python train.py --model="contrastive audio-text model" --dataset="drum patterns on synthesised drum kits" --train_examples=26041 --gain_aug_db=10 --time_shift_ms=100 --n_mels=64 --hop_length=320 --input="log_mel" --spec_augment=false --win_length=400 --tokenizer="word" --vocab_size=159 --loss="softmax" --embed_dim=128 --encoder_arch="resmlp" --encoder_norm="layernorm" --encoder_norm_position="pre" --encoder_activation="star_relu" --encoder_mlp_ratio=3 --encoder_parallel_block=false --encoder_inner_norm=false --encoder_drop_path=0.1 --encoder_patch_size=[64, 2] --encoder_layers=12 --encoder_width=192 --text_encoder_causal=true --text_encoder_width=256 --text_encoder_layers=8 --text_encoder_norm="rmsnorm" --text_encoder_norm_position="sandwich" --text_encoder_activation="gelu" --text_encoder_mlp_ratio=2 --text_encoder_head_dim=64 --text_encoder_fused_qkv=true --text_encoder_bias="all" --text_encoder_qk_norm=false --text_encoder_parallel_block=false --text_encoder_inner_norm=false --text_encoder_positions="learned" --init="orthogonal" --residual_init="none" --optimizer="soap" --beta2=0.99 --learning_rate=0.0013 --beta1=0.95 --shampoo_beta=0.99 --eps=1e-08 --precondition_frequency=32 --max_precond_dim=1024 --one_sided=false --adamw_lr_other_params=0.00088 --max_steps=10000 --batch_size=128 --epochs=49.2 --lr_schedule="step" --warmup_steps=200 --weight_decay=0.0 --adamw_weight_decay_other_params=0
Rows from block 7 of the audio encoder of a small contrastive audio-text model, named by matrix and row number. Rows with one number belong to one neuron. Each number is 128 + 24 x the weight over its row's rms, rounded and kept within 0 to 255. All counts start at 0. Numbers have three digits each.
Before each neuron's rows are labels from the 100 clips, of 14976, where the neuron reaches its highest value: "strongest on" is what is common among them. Only what is clearly more common there than usual is listed. The data: drum patterns on synthesised drum kits. In brackets: how many of the 100, against the usual share in percent.
# fc1: MLP up (encoder.blocks.7.mlp.fc1.weight, 576x192), inputs 96-143
# fc2: MLP down (encoder.blocks.7.mlp.fc2.weight, 192x576, transposed), outputs 96-143

strongest on: four on the floor (28 vs 8.3)
fc1.259:138127143138154107138100133191114130118114114137106152137162128144096150168152136132144108132096111113135112110143164122118112136126136118110134
fc2.259:115164156117150111125121145135138105159143098137136136132157146128113128149142142125094152114131143066134120170107100141099095113118123132127098

strongest on: low tom (99 vs 13.5)
fc1.298:078105144103135105104122100140117110156146107117087139160124157131120114117118141149161135146130098132115108121127108144151072148104135137104128
fc2.298:089120129126110116127170151083186127147090108111088098114154170133121077100113148149116170084099162119115099122107124146099156152144159099096128

strongest on: cowbell (70 vs 13.8); dembow (33 vs 8.6)
fc1.359:106156126117150115152125147099148128128111134123104143150102107125128150125102131129117085149146113153148148153094133142168158122117101153144084
fc2.359:095126129145082131104114148106157117129090116138104113121132154149111093175107164113134128107172126160160109189113129174123138158106121145128166

strongest on: pink noise (61 vs 7.5)
fc1.258:136095131158143139170136124157089107095138105125122104149132146147139140120129104112112080133131097107082166142113106127196115112130139137145179
fc2.258:131134123145128157066121164141164133136171124128125149126156119099134108142133115138129110131161124150119124124138154147147138165148149100093190

strongest on: clap (69 vs 24.6); half-time (47 vs 8.3)
fc1.293:127153102131153091110147120110108154123148134103117162135092149101150168139127137115139114108114087072105114128110119144136124127120087135097155
fc2.293:118136111128122135150102159159094127103142131114111117128110114093118150087102131126111147110135145158152096110144162118108131147133093105060144

strongest on: pink noise (50 vs 7.5); white noise (34 vs 7.6); pattern: one drop (25 vs 8.5)
fc1.73:137135151123120102168105114106150143108142146102155120108148072125084157088107093130106118131129191137146093154154105101139165120127128089123130
fc2.73:105118121132090160147120130152148135161170132153158143131081117082133091110176152124169107155157108085176115114147113111110114152102149108125111

strongest on: closed hi-hat (77 vs 36.7); tempo: 120 to 130 bpm (41 vs 10.2); bossa nova (25 vs 8.3)
fc1.169:154124113087104133158140173134123107154095140171089137147113100130129153136088106141137151151150098105139109114126141142161186090135104134138111
fc2.169:129120141145136161147143162123124138130077141139142085144152114126132119129099142136101077141145134135130136097138164138081129136115152087061127

strongest on: low tom (63 vs 13.5)
fc1.481:144132103109116113128099143138147132108096123113088100101121117195121117140181134100112069108127134108095122088154108151088164163142091138140139
fc2.481:138155132060146102088155136131119154120092109115115164125126138138149091149091146099141133116095140098151109130096146152124116156094154138119092

strongest on: white noise (52 vs 7.6); one drop (27 vs 8.5)
fc1.479:144138136156149139154119109105099126115109175122171120134153084128130127136074111112109146158153139138149144119106156109074166063131151134066101
fc2.479:163110127146122036114150121159108081105131137149159169127116122141150130105134182123083135121102114114090131114155108143111096131098110126146115

strongest on: muffled (low-pass) (63 vs 12.2); bossa nova (25 vs 8.3)
fc1.140:082150109132094129090126127122084146096139143161134108138162111154081124185127074128101133111124125145134126146108158125139125130125138157181115
fc2.140:137094121107117073125142131115103125145140160123102137131112157090179168138147133145131119157109126115140156102104115133145129133118112155122145

strongest on: shuffle (45 vs 7.9); tempo: 130 to 140 bpm (35 vs 9.7); rock beat (29 vs 8.3)
fc1.272:140090121131126129118061127126077140146181093158135114112125126136104166151102114159138125158141139073154103126113143138128076132158106142164143
fc2.272:135129082090160117108106114176097117171130135157131170133106139082135121120127124136105122081145118150161117171102125128127121128118135122160145

strongest on: closed hi-hat (61 vs 36.7); tempo: 120 to 130 bpm (41 vs 10.2); march (28 vs 8.2)
fc1.303:162155118137077122148100112134109129159134109169108121136131147109104142106128146152158135110099104107164135149161099115147143077135152141156148
fc2.303:128132110143193140138119074135180172101097187131130122140124148099118160089104141117129134117133145100099107103136184153129137123137169107099111

strongest on: clap (53 vs 24.6)
fc1.349:110134149129118167116129137122151148116119092134128142144118174070089106117132106107158150120094140150187124183156154071173097131121144100157139
fc2.349:121131147137131173143109112138125193148188131152082159135107131103111103161133114103144101132161117096060149087091145088142165092107145118136069

strongest on: four on the floor (74 vs 8.3); tempo: 90 to 100 bpm (39 vs 10.2); text has "noise" (34 vs 15.2)
fc1.282:110135116130125103134126103116102108113138145116143120139076148146153119166108142172085142121157129132164076094144130179146118102123125129144122
fc2.282:196136171110138128121127134096165150096151125160126099106143152129117137127146117153085114165106154148118100138098109122125169108096115151146115

strongest on: four on the floor (49 vs 8.3)
fc1.191:144117136093190138154083111143154139163129115119113160162129151152113129130119128136160110154146150129166098143126124141103130096084106100127127
fc2.191:125149110109102143115167114114121159129155089117137107147151087069135132142118121147082085138167096110156130122095133135158116134131134165078139

strongest on: shuffle (28 vs 7.9); random hits (27 vs 8.6)
fc1.431:117122144137133116093097115097147112091131129116135122144145163153168131075116127170120116129118119158127094100168116150159128134093135130122130
fc2.431:094099185119100130075145164101089134114157141131129136108116106093095127114181115108128075146114129134119105169107155115127127125135166131089152

strongest on: ride cymbal (40 vs 18)
fc1.502:121114118097172148121125120085138121169166108120152132116126104094130163143144124147163144123125107090110122094154082133112115118085160120063088
fc2.502:117148135144112123126150137094127123095107127158184129166099078139095118121112102127125151102122131121134102105112076097094101102098134095120101

strongest on: tempo: 70 to 80 bpm (44 vs 10.4); tempo: 80 to 90 bpm (34 vs 9.7)
fc1.459:130132135159179161114135137112118131119117115175154179099127129176142081145102150146166111129154114135092127114116095151162124123138137166133135
fc2.459:087135131116106132135130135154124107099082173134121085122148109148100136135141147141078132148138086104130138135122151123113105142155122128134080

strongest on: high tom (44 vs 14.2); white noise (43 vs 7.6)
fc1.328:123125125133090100125161108134172134130094090098075130080150133124165114129132135135126099159181134134174111156104107135090138109100126127097091
fc2.328:169143101153137129119094130141102096134162084107144154106096146164093166108138112139165131117121093118126095117151122140115119119151124137195113

strongest on: muffled (low-pass) (49 vs 12.2)
fc1.119:117132128158121132052147118139115129148154105112094121126125162103156177194147173109121142147103101105120121149126112129093108153118143099172145
fc2.119:143130150123117123116111130152124144086163158122147170102126143134121100126125141115095115120113065130108184152102154083153149119101116129178113

strongest on: one drop (31 vs 8.5)
fc1.249:180116134113135138151128146124152101161117088133082068126151134127078130160147150126167074133141109114094132105105114136112132115112145140102073
fc2.249:132119130134104092094093122141135109159119171159123140087121168168147113128155086127120108118078162117114104128129129136149152088161138168124161

strongest on: tempo: 70 to 80 bpm (59 vs 10.4); one drop (53 vs 8.5); tempo: 80 to 90 bpm (30 vs 9.7)
fc1.85:108148137144101119108083102156116140097105116174161195120111084143131118098077146113150138124109133143081155120121097103133109117155122114155107
fc2.85:113140091146080132099124137152132108130118156116089113185154124112168133156113125142147086139110132115129152145064168101150104141092102150096071

strongest on: four on the floor (39 vs 8.3); tempo: 110 to 120 bpm (31 vs 9.5); tempo: 120 to 130 bpm (27 vs 10.2)
fc1.114:116121098098145098126113110144132152143109121158155107116122102187127129138101136155158114146104112085050165126139132133133126160122137128136170
fc2.114:151148103129152117102151111145091136115137117128133162131133137140151146072125125136163172132101139125139133098128097117103137128107154146168103

strongest on: white noise (41 vs 7.6); march (40 vs 8.2)
fc1.271:142083108143108152146112130127123142150147106123135128143108096133124128140143105139127129093097137112113125106151138144162090102145130142115119
fc2.271:105122098135120131127096137162183077098136124131152135096121138092132129103128155100110096126111076139137155176113080130092108129137110062139099

strongest on: snare (80 vs 50); dembow (29 vs 8.6)
fc1.1:111094106136204151120140132128172162151142129161125065145119153130077146095117130140091196115114166145146137144137142150113114137107134137143099
fc2.1:173138136087101134114111149104153094132123145112109127154120144106113130180087143115115122149161109152095134155120132131089150108136159153153091

strongest on: closed hi-hat (69 vs 36.7); four on the floor (40 vs 8.3)
fc1.434:145114154102149147120099174117139084120162099140138109193122091132109119165159118121137092124102145132104164112146117105130086153133136141116116
fc2.434:135096153137080100123148120129172116165083147140125155149097137117130155092131126113112170146148153102147100152128114101101127163120103130143134

strongest on: crash cymbal (98 vs 20)
fc1.14:133108144161121107130106114145125146121158116090141072127131155133144178097101125096132136151114118140084122108091126074163139161133125158079106
fc2.14:096129111118133181100131118134127103152179119146135146105136119123172130154111087125141120121161135100132136126143077155140157089148144114144134

strongest on: ride cymbal (52 vs 18)
fc1.240:153127160080131146135085087112147118125108077171116135178106206111142134123112101130140125141163126153117128149110150136097118115134168076135149
fc2.240:089131082126146131109139134133150094132151163136116164140127137117130156112130098105175178104098147130181111139106143145136132171131074106138108

strongest on: closed hi-hat (70 vs 36.7); tempo: 120 to 130 bpm (28 vs 10.2)
fc1.51:115136127130132117149139123139138113124152084098130168129097116099127138116133132080097133163133114129099130159135131117120096124119157151106149
fc2.51:134152115104159117117163136122137165115127139126134115095156123126138142116104074213151151140121158149119127064127081140161154153094138103091093

strongest on: bossa nova (26 vs 8.3)
fc1.494:125159103123124115113143125112102106136153180108108095091128101146117138141104130108154110116133135143091122109118117177185111134170119119102142
fc2.494:142109123127134148157146105161097082126127099118104149135128112102141138143155129112133160108145141114114097147134146126123108134098112145096102

strongest on: cowbell (70 vs 13.8)
fc1.490:108122084132134126106148158113141151122182135123136150159094135138152133121091152140133095134120115141130138116108137112132138129118110189101148
fc2.490:172141124123158156118101172101143124155131150139103095100163143172196113114088162102130135108154117169166124149090117144131139130100124093114168

strongest on: clap (51 vs 24.6); pink noise (43 vs 7.5); march (26 vs 8.2)
fc1.65:088159126112144145149125112162106115110135179137088092156112098160099115118143085149140136119113117121139111133099103147164098154147101127138125
fc2.65:154114138121128153113102153141156131129127123145125105125145130133113156144139160113137140136074137132207143156112112151106133106131141129117133

strongest on: half-time (26 vs 8.3)
fc1.221:108119117116160137142168124166151144118129146132128187125154129123150149074127079155135125136149121106124130142139097129153119174143112134151143
fc2.221:146162095122120121103180143097139097151100148164116128186149089145102118142144145104146169150124139146128119134132140124102120115136204140082106

strongest on: shuffle (26 vs 7.9)
fc1.176:087104139149117135167122152088127115126136119118089130105139101132136095162160109103178091136120171167125128143132119130122135145157148121101128
fc2.176:107119132103146144104121128126119163129131133154133093086163153127130136120148113167091110119109117125138121178160119119132146131119099144132087

strongest on: reverberation (96 vs 35); text has "room" (96 vs 35); text has "reverberant" (96 vs 35); march (49 vs 8.2)
fc1.427:094151126075096138112146127088147140141112134109098158151164100130108124125115099090166151147092114143107124182128112149113117127154112133163138
fc2.427:108134067093149144116100138124074149138140110130088104120108137116112163125108125170103147130127170105102072131101107094078072095081141139094144

strongest on: rimshot (74 vs 25); reverberation (64 vs 35); text has "room" (64 vs 35); text has "reverberant" (64 vs 35)
fc1.302:107124105105121112123093165119153117121095090095129123141108153134132157074155108126145162091115136131140123153106110142123160136160168135119127
fc2.302:141129127132149174130153126102142160124132113124108131115159134128112131114105134149116127157161146138126112078106149090125078122110103136116161

strongest on: cowbell (95 vs 13.8)
fc1.77:138125171105149128191146168123112062118139074110117155103093097121142113090140142181146132152106116119138112138144092143103087099125156143088143
fc2.77:117112128158130111127149113142129115114145135155176091119119106160148176167144136142140147129109160094091141074101113153122169124122107108130109

strongest on: pink noise (65 vs 7.5)
fc1.419:134164123141138107110135116139147147119122139116133126122107146165133127184136125117154133151095162117134131120155133171158054142132142142123152
fc2.419:160130116120111144123090117123108148106141141163094074157156110136107110140133128122115124138100165144090085117105114103137112163143104164133134

strongest on: four on the floor (26 vs 8.3)
fc1.354:083121162113150148116133110121136183140139137130104138088132145142166170157139172152126116129096121100115130133118117095121140103112115119109127
fc2.354:119116131142131091174142168103122094134163119116125172125159109124123111146144120130162144106163141125125134096151149166109126135165109145119100

strongest on: muffled (low-pass) (71 vs 12.2); white noise (49 vs 7.6); pink noise (38 vs 7.5)
fc1.414:136089138156171120100103110108107157140145111154100124177147126118181164150124105166113151143098135114168148154131126147113113109131111153136136
fc2.414:137147137119107097158146112151122151108120144144150113093103138122112165127143093088106126141137107133107129130128143108144152133166100134149111

strongest on: reverberation (61 vs 35); text has "room" (61 vs 35); text has "reverberant" (61 vs 35); march (26 vs 8.2)
fc1.496:153102117151147113164157122102134150116101122128134131127172162136156101118109124179119070137126121147095115124106109177164127133072117124118121
fc2.496:120116079099140133083104170166095103123113118148121112139145144166117168130154150111135152116141158127161147150121154140143139098173096137158113

strongest on: white noise (57 vs 7.6); march (31 vs 8.2)
fc1.270:098113126124127102159164179117148108134101143137147114079138113132125130175126096130109155161139137081146142119097130077108134160143159111111108
fc2.270:089095143113113129136111129139144138140153126082128191163126142123163119107133154080120109149135156109112118180130100156119131105084109148129087

strongest on: closed hi-hat (63 vs 36.7); tempo: 70 to 80 bpm (26 vs 10.4)
fc1.58:138139135114105152101169159132120126140133136129168155113075114133146123119077154154093119066157136146190153116123146158149132145132133177139138
fc2.58:114139115127102155127141097130124128147129110132117134111138158145172117083153155131144106177101092132136178117124117132110059116125109179081150

strongest on: muffled (low-pass) (97 vs 12.2); open hi-hat (61 vs 30)
fc1.129:092108091107078108113128097096145105105136078119127098099129130135107141181151145112118117118113119116146160162140117108143113110160094118176140
fc2.129:098139123156153141083126121123186132103131105097108137156160150115131123150149130103107140088148101155141163163143120112157136114112098180127135

strongest on: cowbell (39 vs 13.8); march (25 vs 8.2)
fc1.157:113088107143090100118102138109143153149127122094115147138080118110114120123137120114138131133133181111164167114115119126141116134146156096074089
fc2.157:100102110135163142127156122145167074144142188117149117127112142134105095103144097159092167112146154130125135142126159105113095128098105120164138

strongest on: reverberation (97 vs 35); text has "room" (97 vs 35); text has "reverberant" (97 vs 35); rimshot (79 vs 25)
fc1.152:162159145085123115130117180134131094090115147147117142147117128128128105123158128180120182129144130164155133082108136140134164151130129160117116
fc2.152:138126117132110120123105137111109105110123119095181115167128126089130163149117138094108131122106126136105119123117068099111139146161121092119119

strongest on: clap (90 vs 24.6)
fc1.62:132115121097087101107103152152177094113134141162129124153110105155101138131120138128108138137121152111133102128083100104164134100160118124112115
fc2.62:166139114095090130119177142099111133107114151110133129112134167150104168088160128113129138078105156134124126119123104156147105117133130123118147

strongest on: white noise (37 vs 7.6); march (37 vs 8.2)
fc1.55:143128099123112087158112150131135102076156139143151155125114118114097082104171114068191183148137108159121093133154109085118146146167137136161134
fc2.55:110177137141106163123128112101137132139101093091128117106148163154128145139122114162127136127095099136165109124131108124133146108097129138111155

strongest on: clap (63 vs 24.6); ride cymbal (48 vs 18); white noise (25 vs 7.6)
fc1.154:145127092166131134146128137094104117154089162095150131133137187132157181106083105128169144149147120133147145129137110132151114123094084129167162
fc2.154:151136142155139123070135114101135155120140136134136115088168091169123148119148079145130156152121156108110141143119131173120174107132133111127112

strongest on: snare (85 vs 50); dembow (34 vs 8.6); shuffle (31 vs 7.9); tempo: 70 to 80 bpm (31 vs 10.4)
fc1.392:117159104115096121098103125090149121165112145087119083147128120127155138114115138160077129153109120121129122067167162146160137128181128141141138
fc2.392:146092109090130138133115113154134156150132125166152129144110125134113110111111166086102129118160098085120090117157148079131135157165108084096124

strongest on: breakbeat (41 vs 8.4)
fc1.142:157125159130104120101138112145131064109139106133120113179141122118135115170140136112154094080162177129121139134136132117137160152167115125119119
fc2.142:119145144105152176125114126150159126119101131121176104118151126134136145096144161097109127096070117153088082102146112131125130104137130111134116

strongest on: crash cymbal (99 vs 20); ride cymbal (78 vs 18)
fc1.165:116143138161109135133086109105101178133178103137157137130120122120115142143110182161174147150112170102073142125117104100106113145132122135100086
fc2.165:122102068149113108120136124164164104132088132140144084136139133131146091125104124122122155114125097090133078149132147125127128115124129126109138

strongest on: tempo: 160 to 170 bpm (56 vs 10.1); tempo: 150 to 160 bpm (28 vs 10)
fc1.308:125082101145140142144159127151114118127097136133146146133126164131135108105092154132122145142155165120097133140116096148101064147130168149144140
fc2.308:118116121139088142120188146160092133157145154149128130112069087120108108134116137123132093086127073134110138099135123163117142121142163139124092

strongest on: white noise (38 vs 7.6); one drop (34 vs 8.5)
fc1.410:168131145127183115108109117155128106156137136092147104097079132110149143156145103146166088190107140091106108100082121123122157125148120149158115
fc2.410:119140155189128098137161107161119125099169112140154130095094147107078127137143165101092114096157108127153116122109117124125168115105109120094101

strongest on: closed hi-hat (67 vs 36.7)
fc1.115:115110112121046086121128135091158105130127163120138125124132155158124118136128110154095108086138133111119119102130133131145086101152087131133074
fc2.115:109159138104138107156153117189101135087105154133159098079112159119139149095115100143125129143129139158161122118097131134118101125098158169133169

strongest on: four on the floor (30 vs 8.3)
fc1.389:168127140128154146126106109121122110110135121136123145100121135123141166124108128119117120125167138154103119097114107148142122123129120127124126
fc2.389:136146093116118104105140136118166101107116138141138140086144158150093112138123108181133122090100074137144139147115140179132121098153109162111143

strongest on: breakbeat (35 vs 8.4); bossa nova (26 vs 8.3)
fc1.337:181146132108125154145130145147139130155130143108078073099167114136129124144140118106094130117120127130123098116162151134163119119133105092145129
fc2.337:118120123140144140175088143139132140092132097135150116165130121168134117128136126097118135133182119100119126128141121111082170131123122128166137

strongest on: half-time (66 vs 8.3); closed hi-hat (64 vs 36.7)
fc1.530:104142116150146153164095123122099148115114078135129125113150122119101120158131168149132139097141123105094111093142137052139159162100113138146075
fc2.530:162100137145125146093151152140134133135108169112156101123137073153123159112151139150119120178121164123102120115129147158150130134083151109119142

strongest on: half-time (25 vs 8.3)
fc1.386:085134093142113148106137088148108110138091129164139116131123111129116116082124133124093164164149113083116156122127142107149172202154119121153146
fc2.386:117113205127140149148105160090135084099158145120075130132087141216135132128187138131120130127119137095116105121131122099106105112100127099140117

strongest on: clap (53 vs 24.6)
fc1.26:132142109086115134102154118091136117141149143110131119139133148143131098107127157145105136111121097127091121117118151158123127136146129121103144
fc2.26:106180154087129119113064201165096143131092113156100138126120152106169120150145099172105152110102114167160126120118107125110149150123098137114101

strongest on: four on the floor (26 vs 8.3)
fc1.316:119162135106117108128150161104123091133114116113119150107147169113138116159154116109113118130144138156096095135171094120101080144128165098119096
fc2.316:173114104119113134132095118136099126163172138155111099155085137098123132107096134168168139123129112126121126093094127122121125150159114136095171

strongest on: white noise (72 vs 7.6); reverberation (66 vs 35); text has "reverberant" (66 vs 35); rimshot (56 vs 25)
fc1.2:112148145092122134122159114138066105163113121121122154104115136121111118151107099137081138120133184117140136135127119134138138109130144118153105
fc2.2:135128117146105097123107131094202137089129096086153124105147097142134111155114099119119124140117116117145125124132108152059080071130128125119144

strongest on: breakbeat (29 vs 8.4)
fc1.72:092133153132134121148172142093093119114144157181109121163121131085092153123096158162158087119106169118090139120118096132124118133151138153100157
fc2.72:160133120136121095138097119190117167092116069128153140153131148142141153138130131116073151143136143175151109131129142139145094174171118129140061

strongest on: ride cymbal (82 vs 18); random hits (49 vs 8.6)
fc1.279:091122122117119112141126142128113126125149122115124152137143122098146080105128126136112166112122102098111154128104129146159121214151099194098160
fc2.279:120162142137160088118092126120116134147152143057148156111105108137151121174130150105116110098141150155103114136175112154133128100156154130129098

strongest on: tempo: 70 to 80 bpm (30 vs 10.4)
fc1.13:116132133134119099169121151098124140113132111100125110102133048147112119154160125138141123098146181137131138140112105139176154102148133148104093
fc2.13:139099171120104147137121147137120096146103151142146135126106162120145121135131109141113164096104155178108183150131102109116120143097151137117159

strongest on: breakbeat (25 vs 8.4)
fc1.137:110129150145171154087095108102141131094153102124142165161078154182116152152120119110157156101105136162093124207140151108094136159133130137069126
fc2.137:165162126103180133154138152141148085150145117137122113135151132116133160127145120121140152179121139107181105079122153102115160138145115137129161

strongest on: clap (59 vs 24.6)
fc1.403:116116123133145116141152126161111135121148145144106150111126183106126158118119141133077150120122063116145145154099142129129155149116153171146107
fc2.403:108112060098084117163118127107099164118126118125153137104089130182099156108132133144092112157135154125148110118127101164097084115143127110134099

strongest on: rimshot (54 vs 25); pink noise (30 vs 7.5)
fc1.439:109135104110136095104107118138140138120118118147133152111125132147126137118098095133143113198139156151102117159121162182082088111132105147143140
fc2.439:127110124104122140123168110137106159116144159152114155159125158096131095100097160112122137116105126109134179138126108179146144112146126126145150

strongest on: cowbell (94 vs 13.8)
fc1.382:151151164146116139121139150094119136146115128089116089161126118141141095132137130132117140137102101105151164105126122089152117120131154119154153
fc2.382:121088140123127141122113119177148138173078143165132145122151117104101171190116126105129151085161129151161117101100118140151091160122121130111133

strongest on: low tom (94 vs 13.5)
fc1.291:104136121095121146113121107135115132121125124145140124141103129157157144137120054109141096181120153145111104145158133132160128111122150126133129
fc2.291:096137106097125115103137105127137108103129130135146129089128134135158098132175118128166117131140125090150088134116166150090140124140157129123107

strongest on: snare (98 vs 50); reverberation (89 vs 35); text has "room" (89 vs 35); text has "reverberant" (89 vs 35)
fc1.150:125184136127102181127122141149142125132149133126128146142114096124149092131120121130145133149111106159090128125153144110140165131124139124162153
fc2.150:095115120117137127135163135107094111113129161122127145148099096143117142084122149120138152147127133122127092175119133123134072136118170171087163

strongest on: one drop (41 vs 8.5)
fc1.266:158170150134181105127119171131117133150113098109119121140093135133125137124145095178113136121100113128151066138148139142127147112117159103137134
fc2.266:124109124178163128093132180130140150146133153124165100143078119103146128146163167115110113114093141093138135160112163132155077113155159134166155

strongest on: tempo: 160 to 170 bpm (55 vs 10.1); crash cymbal (44 vs 20); march (27 vs 8.2); tempo: 150 to 160 bpm (26 vs 10)
fc1.533:118144125162153134165156170154152117147126162119139127138102147137125132129147170136115111116157103096177132114149135064122153136140146114144088
fc2.533:097105113155135134122109087118141151124137092134146112117124121124105096138110105110126124148108110139153134150085108143126123147147153170120143

strongest on: pink noise (42 vs 7.5); march (25 vs 8.2)
fc1.246:130126102130089122174156110148106128126133163151139165143127101102145140148117112131114171103130174127111138137126151139105072103120135137106129
fc2.246:073144112130152101132139125173137170122126103097156082135171132146095129122110096129159113167148103092153160107125094135128118147134136171130142

strongest on: cowbell (36 vs 13.8)
fc1.513:095130123105150100135138134108137138104144159146111127097152137112166130087138167130108096142107123134149149141145145123121109097114126153061127
fc2.513:156135090129110140138124113130101082106115123124132164153109113080149105103140107153118112147117169149077127115103101147096130136121122134170169

strongest on: half-time (43 vs 8.3); one drop (37 vs 8.5)
fc1.124:156130120118125147138138077104181128142140141135076090160101109122128165117108152164150095077160124093088168103111093126116102133156127136180104
fc2.124:132149121159112153101176100124123120144172136136161146125126156116131105085105154123096171113143116133131131140084159150167128103133118118117156

strongest on: breakbeat (28 vs 8.4); march (26 vs 8.2)
fc1.573:158129106135152125092149145109106149120103085154125098117090123107111111093134112142134100096102104111134109130123133139170114129145127096114091
fc2.573:054135159135074158171138168175125113128150155114123101109136142128168147163135117122187131084144084083126141152107136140127148115138123127111140

strongest on: snare (83 vs 50)
fc1.507:112136116136144129119132132140116135166122140110157154107146138113112112103141189095127161116123133105132119164128144108080173143139101110107082
fc2.507:176144142135123145151137085144151093127105122180150119143134144119139088159122117143152124147115119139151140129100126146148101138100127143169128

strongest on: low tom (99 vs 13.5)
fc1.125:118094143130116107108124185127147141143129142099109122116145125154101103083127184097095129113078118092139141101104094104145147143122085142140138
fc2.125:123159149146158133090143163141165084139083113114087124154154147158156109119119142156161154121100164156115136126076133120119181154114144133163148

strongest on: snare (79 vs 50); thin (high-pass) (72 vs 12.3)
fc1.342:176168149139148129121115103131143151123172137116112131114149169180099111188136145135140141120152155126085131132084100133144092167112083157134142
fc2.342:111148087098167123105103090134123136132142146132070127121165088070122152113113162127064135144164150144122124124098085168106134131146094148151145

strongest on: low tom (64 vs 13.5)
fc1.475:123135154121126151120111165100133110102101163128110136104155115161152114108133143118172130119128102120132147144126180107175126115139128119160084
fc2.475:136087146109126143103146122152146106160103144150126149139143136093111128130137148090171133125120114143123112107118167167143143133121109153112157

strongest on: high tom (33 vs 14.2)
fc1.466:138109109142087103109150107170117133120132130120189132118143087151124146134167148141123155129121097118150097110135110133129216163129100100103084
fc2.466:106149111141127133149121111116093107158097111108099123128126149109137130086105107110098111123092071136110124156093123137116134147139081126117131

strongest on: reverberation (82 vs 35); text has "room" (82 vs 35); text has "reverberant" (82 vs 35)
fc1.149:132115144080139110084142137143180132116160117144131107121143156102118111135078109159110116164101109100147151147154143118132122134128136134125149
fc2.149:106108100145126175110133113094118188172144092164082113145115140142130105166144150124148114135138114088126112089103138113076145111140085160154120

strongest on: crash cymbal (65 vs 20); march (28 vs 8.2)
fc1.551:108125110097101140114082128153151174102152151147153135138129119161111148115149165076126166147110139112141130111163105088161123111134133154109131
fc2.551:162145131164110127110127109146105112130149131087126126151161101116149164124099111119160138101112120119129083120104108133106120123172115160170130

strongest on: cowbell (42 vs 13.8)
fc1.82:121125105154129133097139142159111153101127112124127116178149126143105190132095107174091116140139119141112119104102106155125129128121149097134151
fc2.82:160093107156088132131109155137142105142105154113132145106155122168165147106150149069139131129153148128093097117129140122126113130156123125127118

strongest on: tempo: 70 to 80 bpm (26 vs 10.4); rock beat (25 vs 8.3)
fc1.83:100161107119132121139139157114118122077150160114118146133145160114112114130130169159109122181168160147115115159120088173154129144107105137116088
fc2.83:158132109153084109089135119099155132120112123131111140098143075116108097148128089119145107125130071113101150132131125116074139094123130145136102

strongest on: pink noise (37 vs 7.5)
fc1.312:148096122118162127178180127108144150148081106148151142107156143112119114153183127153138142128103143108119107131138162150135088148123116089125155
fc2.312:089140108134120165105102121135116136123147141130150139109146147061102161134116122141184100086104127140121159136095096103142081137124150110151099

strongest on: muffled (low-pass) (97 vs 12.2); reverberation (79 vs 35); text has "room" (79 vs 35); text has "reverberant" (79 vs 35)
fc1.70:113145152113145109088140145114104154083151184099107144119147118115116107126130158120106127149141157127158159130124125103157128144149141119169156
fc2.70:128126166148129117145150144142108137095142085105103148148168081115147094118089124116158118117147109158127160131180131159126166142100136108138121

strongest on: shuffle (55 vs 7.9); tempo: 70 to 80 bpm (34 vs 10.4)
fc1.375:162153142104145095136140124130126168103129137135116150134157096135110131139117117126117112148131102084120078131166114111136133143109122152132143
fc2.375:152119149100122129159106138128107091121144139150134040129111124079121127098117127193142176149103133169124126100079122135138155104111157063133133